A small image flow-matching model, trained from scratch.
Model: arch unet, widths [48, 96, 96].
Rows from block 7 of a small image flow-matching model, named by matrix and row number. Rows with one number belong to one channel. Each number is 500 + 50 x the weight over its row's rms, rounded and kept within 0 to 999. All counts start at 0. Numbers have three digits each.
After each channel's rows are labels from the 100 images, of 14848 (inputs lightly noised), where the channel reaches its highest value: "strongest on" is what is common among them. Only what is clearly more common there than usual is listed. The data: dead-leaves pictures: piles of overlapping shapes. In brackets: how many of the 100.
# convs0: first 3x3 conv (model.decb.0.1.convs.0.weight, 96x96x3x3, each kernel summed), inputs 0-95
# convs1: second 3x3 conv (model.decb.0.1.convs.1.weight, 96x96x3x3, transposed, each kernel summed), outputs 0-95

convs0.42:516477496473367508479529523443551533432453513525450488486500489543513507501451516482449511517562432468487511433475509463478555450522495478451524421528488365449560456515435564480461463496487662531483466450464306495570471615549490524470460594439451512562550532491519542505475488506512530494
convs1.42:491478530557427557501447477558635523479459534565538472534468503466504507531493433512476500546422436454547577455580501577526426567483463561388529484458465492493561430442506469517594520464525526485547526538527443496625521481460456574586454440478578526464369444506550454533475455487475532487
strongest on: large pieces (91); ring (25)

convs0.28:505479452468460513513525548430519502443451494388440484472479459547461472535420465495489480466618504495519556461420446407403478506470438464433521437522508498461558525483501574385487527530334528502438449535464493517505512518466445544438501426534417542515427532521510456513640529499443477516
convs1.28:620577494430526475401429480587466536548413482530525512455463507460540522454503554441490417488540558523464387484403487563505590460539561518508552491502526468507593483513490501562461450570412510402406481477572517437540562501503459510496484488488450533417436542507435517531430423501533510486
strongest on: gear (64)

convs0.45:508468494472506527470513514488502501455513574517521432493430506421473511504485414526610646552526493554495499522535470487603535472567663527548409501478462502499567481476501414550474520501523485477547527496544513427520580489577508491518479465525467526472373516356487463396469439462508473481
convs1.45:502551553530466460539441505541480540501484623551482558374490499500463513516488412415532416442514602420508500470436407573463505538492388534477504503485417571550419485476489506567474506445433444509426441494449407403505464456520540538458450495534481432516496480487485562480572548479515548446
strongest on: cool (39)

convs0.53:500558558517489560500558522548465619519515510539518505536494506541476466518522480528482466511506494473515477481503463567477428483505519530448501466519388485452471513479507496508440481470516519460500504510466512491552474490495514404498531522517479494488517512494494538585450486593503159522
convs1.53:552466616554500502505437566557555437508507531539460494418544548544495555490492539485456493465480537522509499436499579482535519464477579415430522471500513439552352405451457495478493471560585540542479545518536488529365497494470507525401521560444467443455503486512518474393520491379454565510
strongest on: vivid (87)

convs0.43:512523469433510545479482515516529470503574454519481471489502493488519427534449450508648551625531476548574432564507487501445610443572599532554354488514444521504510460451473464487466468522513483484545474555559501505517532499493508483464583447534467511510476489408448497369442395486439518431
convs1.43:560500503591474473478484499478450516477532520443589488527593494500436584483522551454522540492471520480427453527499330428347471528433488441496551531485535436517500449464509527437515518494453513439515525437506538522477556514533408463487590496459438435593428518490616439483447467463541481492
strongest on: frame (30)

convs0.62:519487512534466479409419479571517498583369491459409535484435599515528571375413483612537487536543375504502530547574554559476509486613514544565475410477450551536489563438519485479435508503469458526511475549488561493497478443522514487502542452492547481532469495508395492491466495450533483494
convs1.62:490506483484565385422489609500542564459557455541514460606495466498574598573467518527430481477528572536630514488521485501542448442396512505517506433588520462491491453492523552623518514553586494491500489496539521445591486575572440490488557479494548553546559524450531474457545458541472479519
strongest on: grey (100)

convs0.0:563526471479477519533573533476581538435521420504470589585479474502577492468583567473473524552485458499502473526501529544513530491535542531508511486557522490455474442509432398404401536596468550486461442559492473504462570490479518406459520464527485471550424437433390548523471459473394493638
convs1.0:462449508422466524556469464399464481528506541423419478538450490585515508539459427515477588434516549542525498506465532500498559495447542424429507495568471548574476519527529642579523512433567558511560480517543450475535466505464457485579514525432537480593569578589524437427458501461510396478
strongest on: shaded (89); large pieces (74)

convs0.20:451482519524455503469481509402613394506495476492493491491437479602551501506428474534543424501513490549497492438499504504498317485527437522490470449513490492437483408429421455449542441511517548508451490456474495495500466553444584497568530477537393451421529490519484490437471528519373470592
convs1.20:485521463541447452570501411596451481480450520485538488416492528344516463543585570462434408507380518469498583451521556515580494497573451541498568547531545498470467498482499427496468519471531453499467434497508531440438582387459484501509502480481505413462502449528466426522553481537401483470
strongest on: small pieces (73); ring (64); frame (27)

convs0.87:396453350509424490535427524494489557493474507458469515537505478471569477416515501597467508509487499503505461432536497500454556519462460525456532479535412454557499412533473432458460526647484514495448554540486483488499473523482483494525620520570543510553433466507375438569483426411540505558
convs1.87:556482548582429552538538507507522470462536516549586536451468440449477468596564471460434371510510503527585586556476572507462436456517541494516498524461575438387513467503451486423467522392515503525427495530545518599466490547489511521487486491504429412456515444458526523466617483497419507431
strongest on: dark (38)

convs0.74:485528496524471439487557488493499480479511458532461509487443465430367527457482478469503616544496493425484451471474466474470501443530635496488382548479441488507463433423482452499474450565517565563517618520655581522503549465506501472504539491514435495486432485530537526626516594515466539499
convs1.74:556476527603498512520469439563518461448492460562548487594458523401465479452468506529435474528507536451521575563591408431458607521559473496554509446478490497496570487379464511437413479427487497516500446506422497465511431508531444587386533488547548473536450514444431488468420450525475494553
strongest on: small pieces (65)

convs0.95:485558526568528487476596436613526496378581430518460465447551428454509526521451456475440521487388523433531478416460568510506496591535463490463495470472536576524500516520481505575473544642588570510447447525510468470496411584411456493471512490474529527474550510456499502437445567512503487529
convs1.95:583526403455520431569420468579487496551509550496417408571481530460533446467487571469478559448513493510436474579590469461456422442458415466475515469452466441552539515390563548508506530453451466473460499511479598447463565474477505491516505378558585591534442474505472508517473488452532510552
strongest on: flower (38); dark (31); star (26)

convs0.56:576519433454470501500505489379513487440512438553415592525475500436569436545471550456535459485524565487562534436561570438511414471467404534509524427486589527564566439495498471439417438472481423476434445454460447558500486515473473506494459557447506551524410452488489487584481442521476589561
convs1.56:413537624551533486475472507598453488569517572477565475465561567442445571469510482515469412425422376513449576508458525528431534501567504542533536560406497510452445501443493471429436475454430549530456455585484503496507538461551532517444521450555428518456534503471502529412571564497526489480
strongest on: dark (48)

convs0.64:485458556496430489496466496488508460481458522484482506468513518439490498514450486548491498532474492564473555428427481563434365473486453552539525450540510510540434396498561423486386498525538554582470459544461556494513505493451536413545506408526485523431513461482475419469682453462377471452
convs1.64:473460587491450537467490571526541499515499535524558474417608467470430459419488504458393490440434524575455492566422521452534477528598544503446472528470535621447500537489497493494485438486491550608518522498542577576558503497510542477461445510489444482546345522479491405498475473412481509451
strongest on: large pieces (89); shaded (84)

convs0.26:429471544588465495460454533447512477589478399453460485509517483515455559460427499550472506495494474454522490431522524540525476513448489505469514425394475548495479525531555457466544479574495518447482521357636590420536367436485452513452464477463468526467464507539547507549505520461350498501
convs1.26:549471494490451508521523498510521495518547534457636537473541464438467505455539526476494520445439582544540419526477572491579554537477530538500520572473509472486409490532375436478493444575508480580388575534393483604566478514457558437557495482596468557458533488495472481506585486517502414430
strongest on: shaded (84); cool (38)

convs0.2:475507557573500449432483475531514452514576506538536509553450591514575644595449496500460459487451479416570529353555569529549524536609520505471460398493505365507444493474415501482495535513560514488491499511535554481446463488505508461473557494473485451507379514471557508530477562508484535471
convs1.2:611469490509536534507397588552492560394393558577479529464529488468419450484541432522460503538526410476475427544445520505422463520447482539540542561550530488481524432527515508430528438552424485452522515478502467517471406436479458477514559432620543426445547510517589583463527490489473490519
strongest on: cool (40)

convs0.68:449536530480483483513392541523481545515477455514537553439562464481500559320472493501433574469470610491543524467328500476506524534396540417418427568442616473540539520433457500529473507494519447491521430483525462428572465520535535489434478521534515502485521519480514467512533522511464466532
convs1.68:516466449611476514554500502514527490424487523482430485506388447494462489466532510495462413407493304470450487496500534519443487481461472508530575417589480552426554462559513485411495511528488506532567545561495555589460438466485470514500480509398385450535522526484486551566516458551531509470
strongest on: pastel (39); vivid (33)

convs0.8:531589506595541514495482495416449510547466441460517425531447495396476494491421402509491545479496522485484502486522465440593532542443489529569482484444615559565506574588557532587516524550471485457467473454510450493532514506504429435448547426484590474427524415479470498516545433506603593454
convs1.8:530501492487616433503446466599562416476604493514468488428504546502488469468506454470518495460456489439471545483466536617465589477524468481518554407554399534466482515547567537445573502465563597569515505550464524472465491488491630483511480553464477481634454519574470565448533446513475503530
strongest on: ring (55)

convs0.55:447464480459385480494500494468508481526478434455506468476506473557484452467473487423471476496539467488514535444442517553490488573472461499452481507451541519370443623507457602510494557559530586613479485449522334519468434463597549527492484438454468566417470509499517502495595511463443563480
convs1.55:444504579589442543437498523504484545467551440436463504490476477492523518604451559503549560428643426479496529468474526487432525460468568534472563525415514507555523547465506591552486494444516481531588527466509458559446480407502515462504575461485600479481533461598559509488611512507527391471
strongest on: large pieces (69)

convs0.1:419451605529446581377522558386482535496517490537423487566488395583580504557426517497493522500458531453464466453541573555517504474420467558532481569418502601503467535568461453477481490473509570558473483560439548516460438536469491503530538539540475495522440546540487629521526455512522501533
convs1.1:442507393478546491494406507433510510501475494501476461494549602572488614540457515406452517495588543590565523543506438437545543464477457478468427444470441508457501399409487568554544538559434514432472529532518439454551536539515519472499536531456570569595472559449519440567513508475573477461
strongest on: earthy (43); gear (40); ring (38)

convs0.71:475518451465501535515473460462553457564552461499535578493478517567557525478485467436536447496431577456518392485503462556476529475498492494476538380503427423465481433436405396457506546470491518546559506505501475495522449595430593494546583461586369540451479508480464524463481503462376438515
convs1.71:500447462419417481608507522490550553478506579494509557588408556494466518477541532466413521483444440512423535532576464462453443489472476445500456516463506476498539534573496574577508488503469447464468489487492468473545572537555400566461498452574609430537606515516539468563523610558495523417
strongest on: small pieces (69); flower (49)

convs0.59:540496450350506414490469512526517480552520484489449431497429412473416444485450378468449616449513486427437454549507339538570527498466521555588510483510491498495539491487498489548481508517532505514603496492594541544486614500578493443527528492501487477464482456486523509441481486446526568486
convs1.59:446455535516488532488511478432447453516442508470524491534543475496541504481512541531474419480468376600555462493485673428492486517586434419507519508512486475487423497502433586474461614632501505523501471450436426440522431545484483479442548428512571433489522535523477479509565477490510434423
strongest on: cool (39)

convs0.7:476546548444539371482449683523525503598458442603554555504444506556546568339487501497482494485506587469504529449501463597540492468516538487508501480568508489528495446440489430499482485537517551461589513533528476458495464469604526441495492539484509420467492458472494445459543556475520494456
convs1.7:495446548531485531416653359543504511548538429454497443449540513488382446609502467403530398563434491482510482509499572510534468498608485481520488498450513499554448460450520493549487489455478495519493497488540550484446569447425518567487483504558558543529375451503541471547460510501487500448
strongest on: dark (42)

convs0.90:557496567560560523552581609529486487520547476444545428508471553499517436566415526449325511464431476501496451503528495604471547569368464497480423527550425372552511505542536459546531435631487451528501493480474489512528502481562481468532517471458518489480523480459477496494462532527467491473
convs1.90:540459406464448540519503416482555517441463426506541491542505424557449614384507403533619453457499513452540495472526490475511427498573430552422455578476529480492491535474439503458428499446492597536542499435478545485521500494486464457457597421488488546499560497596548494502564458426502558536
strongest on: grey (93)

convs0.89:515541483520515538499511485546575635522487466523497514443520474488505490503504470483568503589463499591498369508468533438464501506518475507445516563575453571502498453592528420446497503633486497485470463471422588500443464480474418491436539587446475431465518379489434401478402498507493532459
convs1.89:522507475391379547503472516555414475481514511517548565676431537445539504530509554563547433482523514447482442551572462428466455505468493470435525509489488493435480534447575492406450480552448494421483563544505500561572503520475474420485559559552394455456420483531490555508556472501515473490
strongest on: shaded (94)

convs0.16:468479509492462473507637496513525504351508482487550474464586424463482503532517474457473499546543583502481514461471616547499525417512566491568402476537476362478507473537455592528532487519565534484409461491466546438519507498461495589355524536500460486601492543459533483470462494499468509531
convs1.16:539510436497546575532502453470467474518405425518569573547430519495571524495444538557495531419463418421388488562519485451547499431532554480451617513533515589465531492535450503431502462546431491464434460414472450405497451475511510457570503522489492546449595481572439472528573454574470507479
strongest on: vivid (41)

convs0.88:521481476496506552537523510432617528455501494538436465509506555557492497490514525513527503503490517515506479497503466546422363504481343509450503453528489488525459493551445491505648451670506505491523437498443472540499450454473433452410528462430570397540526398482436457479513536536480502519
convs1.88:402450591510425539467503606535496546438474494490549542547542516549533476498514452484555448455580505510524437494466477478560584529502531500521442500426505490575493515470504470453503488430564406553432546522496450463437506309451550501524512518517447530487472454447479484480499522446557565655
strongest on: small pieces (68); ring (46); gear (25)

convs0.65:510517523514548569515568491462436546495594448442467492472491565449511520495487413506589551426513570466536524535455492534409524598461444576505521469431476412442540528513453542459461559526535563544476506490488435477547530520478536516349542453476566515492609562432441555558451472444419443536
convs1.65:511497465534429551382484563554584444435441547515471480474440457528517496502504471401452421528452509512428397509490444470472397445488540436467389549541547520455442495572560457487458539565419535411540497447496482490517541475490482532575466537543516528394474551439518535517526421511483595461
strongest on: flower (34); ring (27)

convs0.4:447500468481469415671489550494543535546392546484495439525493404555440417510413453576585495545558498417447521368458432538545489454614472503454582438408486506464502491490493481526471551516525484489477507511482492457513488510591532582583487540481466489520505461495461518523492478464553489522
convs1.4:646501550481494505410424470485484497502492491407530496492499534420551555523600485567443540456522630530503439548479393463491555534423510448459449588565489492496495546493503491486458462545478456558488494553492493563546570497498498446467566449543484550477612484558475499456507505595628493525
strongest on: small pieces (64); warm (62)

convs0.24:457442475567502485518553521523464525429512492503471515510476471509456509517421482395516592511469476437460543529477434420597560497586653486518446524508470542555486496485514445477554567570523500538449498649550426371496520503588474470518444484447413543471405489533464437513523517503502523476
convs1.24:524559509490573476478504486484507397462544534497549420539551520470473478453527437573518436541524487584532404486512464486416462507418419546482410517544501498451451479539436545410442529388458505559521512423497546572486445450471512473528588407500510502464468519478494457496514426426490559343
strongest on: shaded (100); pastel (59)

convs0.94:565471476460641522519474515569493538487508474456478454422497421603528541491468437501487527490574509455484527430491523392458545532535493508476482532552469532447515560547543572419473475648481481477491458513471687461448480542602543544459517424469463540504495503483472516447584479485503500525
convs1.94:434434549550509468533614492461484523423534498515518534528468556588527472472476379488538518510415478529485505489509528424401572542543462536567442531519477575441478443591500435553529462505580496459544470536471473517382515509511508543492505513555597414530602464413486594540531537433492550520
strongest on: gear (39); ring (38)

convs0.14:512474517525722484560542510450530543514483548472539556509495558472526522520484505500486455474493459465446421413467513435580491476529418491510454490437444519535517476479526372488528411494530491459442460491443659461504453526484502510486427537493498383497485487484475439562501426528455560492
convs1.14:499617561606371575502468457522464575506595510521560514548469501422548482517417502434515442472589438454525432506563435555485401555431455580516540533461514435444546528499506519458469490532546462529529591491475432540532511440476541420489427499498522515510453491579501542408511490515473494539
strongest on: mixed sizes (61); cool (36)

convs0.92:535575523480464509512527520604544557515514490561506561520466504403511597500505381519515514478511524385434476522519480447554458551531502478490457451533501511522600436533481470484495526669521513492504536506420447499467549488488564573537545484518434550397395376450448576489474509484479492464
convs1.92:457485455596463545532354505448494501500433500440528498566530560459479494477527493536433545461504474552455484522528518514511495546491601582485557518451458490497449436464466493524454512425565505436492450562539446593485526644508497463419455440553641479488521521519459411453597499502526497577
strongest on: ring (41); frame (32); gear (26)

convs0.33:542468345580481499462487481456431518484520492602504442400494576483518641471418439423489549495469537456505484538570429463609538444494449504488487515430486533541513503509579433428477501481477515491452488510495506518486457490479576524523615484491439544487428476562433458551529465553583465524
convs1.33:525415550571476499467529441468519404485537492430502491545467487481489412492520510521506503487432511524558408537457554460557445574599395548505551535493515384428454463497417453532462549544503458517539565457488542481589542463564515540550433438503609450500510530492521594473493471453571595439
strongest on: grey (60)

convs0.30:528456523460493546504472522409559479522482416450454476485548441608505496515494465418496441485533470547530479518479515491448361495456402470568502492491533514453597542494533476472467492545525495517495433514517533521508419422469461475443470338397624473445488568513516386517445445540501498529
convs1.30:491505476548545528559520476475433480561467596445541545437580521360570563586562627562529506497473557499511531476445516521470555520541540469508548504449499608546483463517456423501518513466532467579449459523538482442533511524449557495517420512451376563502550544450535525458589456495492421551
strongest on: small pieces (66); gear (44); ring (43)

convs0.91:437411519409442488418480498363537462553526536481494459540506533477521495498474499494523443524539500516498523460478523511423440487476312522519535504480531535467498468474504531495465514215489469549504480497475522517530469531504492505492449512506528503537546469498578546517528480515441486513
convs1.91:507493509441454414567443417565405502420533486433506549467498461367569530506493487492476484481514523464552508527469474480507497496575554491482472457536428438415459512507518484455470481627522536551508531512505496457497546482517503469512518393522516590466481371579437587504587586472514596429
strongest on: textured (100); pastel (40); earthy (33)